{"input": "log_mel", "num_classes": 16, "widths": [96, 144, 208], "rnn_layers": 6, "label_smoothing": 0.05, "orthogonalizer": "newton_schulz_5"}
Rows from block 2 of a small sound classifier, named by matrix and row number. Each number is 128 + 24 x the weight over its row's rms, rounded and kept within 0 to 255. All counts start at 0. After the name is the row's rms in percent of the matrix's.
After each channel's rows are labels from the 100 clips, of 14976, where the channel reaches its highest value: "responds to" is what is common among them. Only what is clearly more common there than usual is listed. The data: telephone keypad tones over noise or synthetic speech.
# conv: width-5 conv, stride 2 (model.blocks.2.conv.weight, 208x144x5, each kernel summed), inputs 0-71

conv.46 111 [181 116 145 103 123 150 115 122 140 107 114 127 116 141 159 122 121 139 129 159 114 128 127  79 138 105 122 104 137 141 149 121 120 118 154 137 103 102 120 129 102 134 164 123 159 138 105 145 111 121 129 152  97 103 150 133 127 102 149 112 195 120 124 113 109 155 156 139 135 130 149 134]
responds to: key "#"; first key: #

conv.94 098 [128 131 162 165 150 127 127 163 110 163 158 106  90 135 124 115 158  83  86 123 120 138 143 119 124 128 134 138  97  76 111 171 118 124 143 104 120 156 144 182  86 114  97 147 160 159 129 148 106 119 149  70  78 129 123 181 147 132  97 165 125 108 117 154 125 119 135 153 152 158 109 115]
responds to: key "9"; last key: 9

conv.14 102 [ 99 125  97 129 125 143 143 111 135 118  76 134 140 146 130 109 104 135 162 123 133 114 113 133 122 114  99 149 138 117 139  88 132 117 123  83 168 129  97 118  98 129 152  85 119  80 131 106 110 143 108 137  41 131 131 143 116  91 112 139 136 136  97 165 127 153 117 150 112 107 107 143]
responds to: pink noise; clipping

conv.20 093 [169 149 135 103  86 196 123 142 122 100 142 142 136  76 142 115 124 154 118 141 111  92  71 126 132  99 117  89 147 125 108 127 152 100 154 119 178 134 136  90 149 118 154 162 135 128 124 120 108 114 138 101 127 160 156 143 103 107 104 142 112 126 151 139 104 117  90 154 106 108 161 131]
responds to: key "3"

conv.170 095 [142  91 148 133 133 119 118 123 133 119 100 119 153 113 138 162 111 122 105 141  83 149 128 143  77 139 104 110 125 151  85 150 105 108 122 103 155 140 152 164 161 134 118 118 102 184 136 134 156 119 100 143  89 164 137 149  72 173 100  79  88 136 173  94 113 155 111 145 119 114 166 121]
responds to: key "3"; number of keys: 9; first key: 3; last key: 3

conv.47 104 [ 82 124 108  97  74 147 121 135 145 100  78 140  87 120 123  91 161  93 149 174 126 127 133 137 120 148 102 149 155  98 131 163 140 119 158 103 123  88 114 147 131 101 130  88  64 117 156  79 121 103 130 144 147 153 124 146 136 166 128 113 134  92 165 130 150 100 133 135 130 128 118  98]
responds to: key "3"; number of keys: 8

conv.122 109 [152 117 156 177 149 104 142  90 110 163  98 129 149 144  75 143 107 147 149 164 117 190 130 101 107 161 113  91 135 120 132 132 141 161 110  68 128 132 149 104 117  99 134 106 137 107 150 142 101 126 107  96 104 125 110  79 124 163 113 127 108 127  95  68 176 104 129 119  76 134 127 116]
responds to: pink noise; clipping

conv.54 098 [123 102 119 129 179 117 126 117  98 137 107 134 137 108 112  98  71 133 144 130 114 154 154 122 104  88 131 154 167  82 106 122 141 117 153 153 120  74 128 134 123 106 157 132 140 120 132 122 146 107 100 149 102 100 130 126 130 149 110 118 138 111 126  56 134 120 114 109 108 133 101 177]
responds to: key "9"; number of keys: 9

conv.77 113 [156 144  94 164 120 129 102  91 139 152 170 127 182  99 120 142 121 125  84 116  84 106 152 143 161 108 107 152 115 113 109 112 122 130  76 169 138 103 116 131 110  92 113 131 149 155  82 141 129 130  73  98 148 110 140 138 108 151 159 164 104 116 152 142  82  88 114 114 110  96 107 143]
responds to: key "3"; last key: 3

conv.63 102 [136 130 113 121  87 105 134 106 170 130 116 100  97 129 139 128 153 150 153 162  89 103  94  92 171 146 104 162 125 151 131  85 142  79  92  82  88 140 139 130 113 133 145 114 125 112 149 119 127 124 131 169  88 116 123 128 118 111 128 106 111 169  80  82 130 139 105 106 144 124 125 132]
responds to: key "7"

conv.10 100 [154  96 147 114 144 160 118 160 124  90  97 127 160 123 147 133 135 136  73 139 135 142 135 144  93 105 121 100 166 166 101 123 138 161  80 106 136 126  97 114 160 119  98  63 142 113  79  98 132 125 149  78 117 116 142 165 118 134  90 110 142  83  95 156 149 147 124 128 136 138 118 113]
responds to: key "3"; mains hum; first key: 3

conv.125 100 [ 97 130 124 122 131 142 133 125 107 105  96 105 170  79 112 137 151 135 117 137 172 113 125 120 129 114 108 142 162 134 128 123 163 146 102 124  96 146 113 111 103 143 155 101 138  96 143 156  86 130 100 135  89 113  71 143  84 126 125 146 112 153 169 122  89 123 128 119 120 104 154 128]
responds to: key "7"; key "2"; number of keys: 9; number of keys: 8

conv.15 095 [141 111 149  93 149 100 135 134 148 118 190  92 151 122 107 148 140 154 114 134  96 154 121 130 151 115 101 115 161 140 176 137 130 139 123 132 101 126 128 111 151 158 128 109 100 121 139 124 162 132 136 104 131 118 120 173 109 123  90 124 112 124 156 133 165 115 165  69 125 141 130 180]
responds to: key "*"

conv.200 095 [150 135 137 116  76 160 122 141 147  86 112 120 181 139 151 154 170 137 112 159 103 107 122 118 140  65 130 141  95 128 125 128 148  99  82  92 127 103 144 137 124  83 112 144 132 115  89  89 114 148  99  92 146 143 181 115 130  88  74 128 118 130 129 147 119 137 156 114 123 137 119 139]
responds to: key "3"; first key: 3; last key: 3

conv.110 091 [148 157 163 104 144 162 125  67 124 196 134 135 156 132 116 142 130 138 152 136 104 122 116 140 123  97 140 121 103 112 151 120 173 104 154  87 139 139 167 136  80  93 160 141 109 209  71 105 118 104 140 147 122 121 137 112 123 133 152 147 160 102 131 129 145 125 104 147 156 143 157 144]
responds to: key "#"; last key: #

conv.35 106 [169 168 100 108 126 155 148 119 163 163 139 131 151 165 122 119 150 122 127 110 131 105 132 141 108 120 112 145 141 145  94  90 112 118 155 134 110 128 127 124 133 161 152 145 117 145  99 135 151 131  99 142 117 131 134 146 102 128 134  81 157 123 122 141  94 124 148  88 133 123 140  84]
responds to: key "7"; number of keys: 9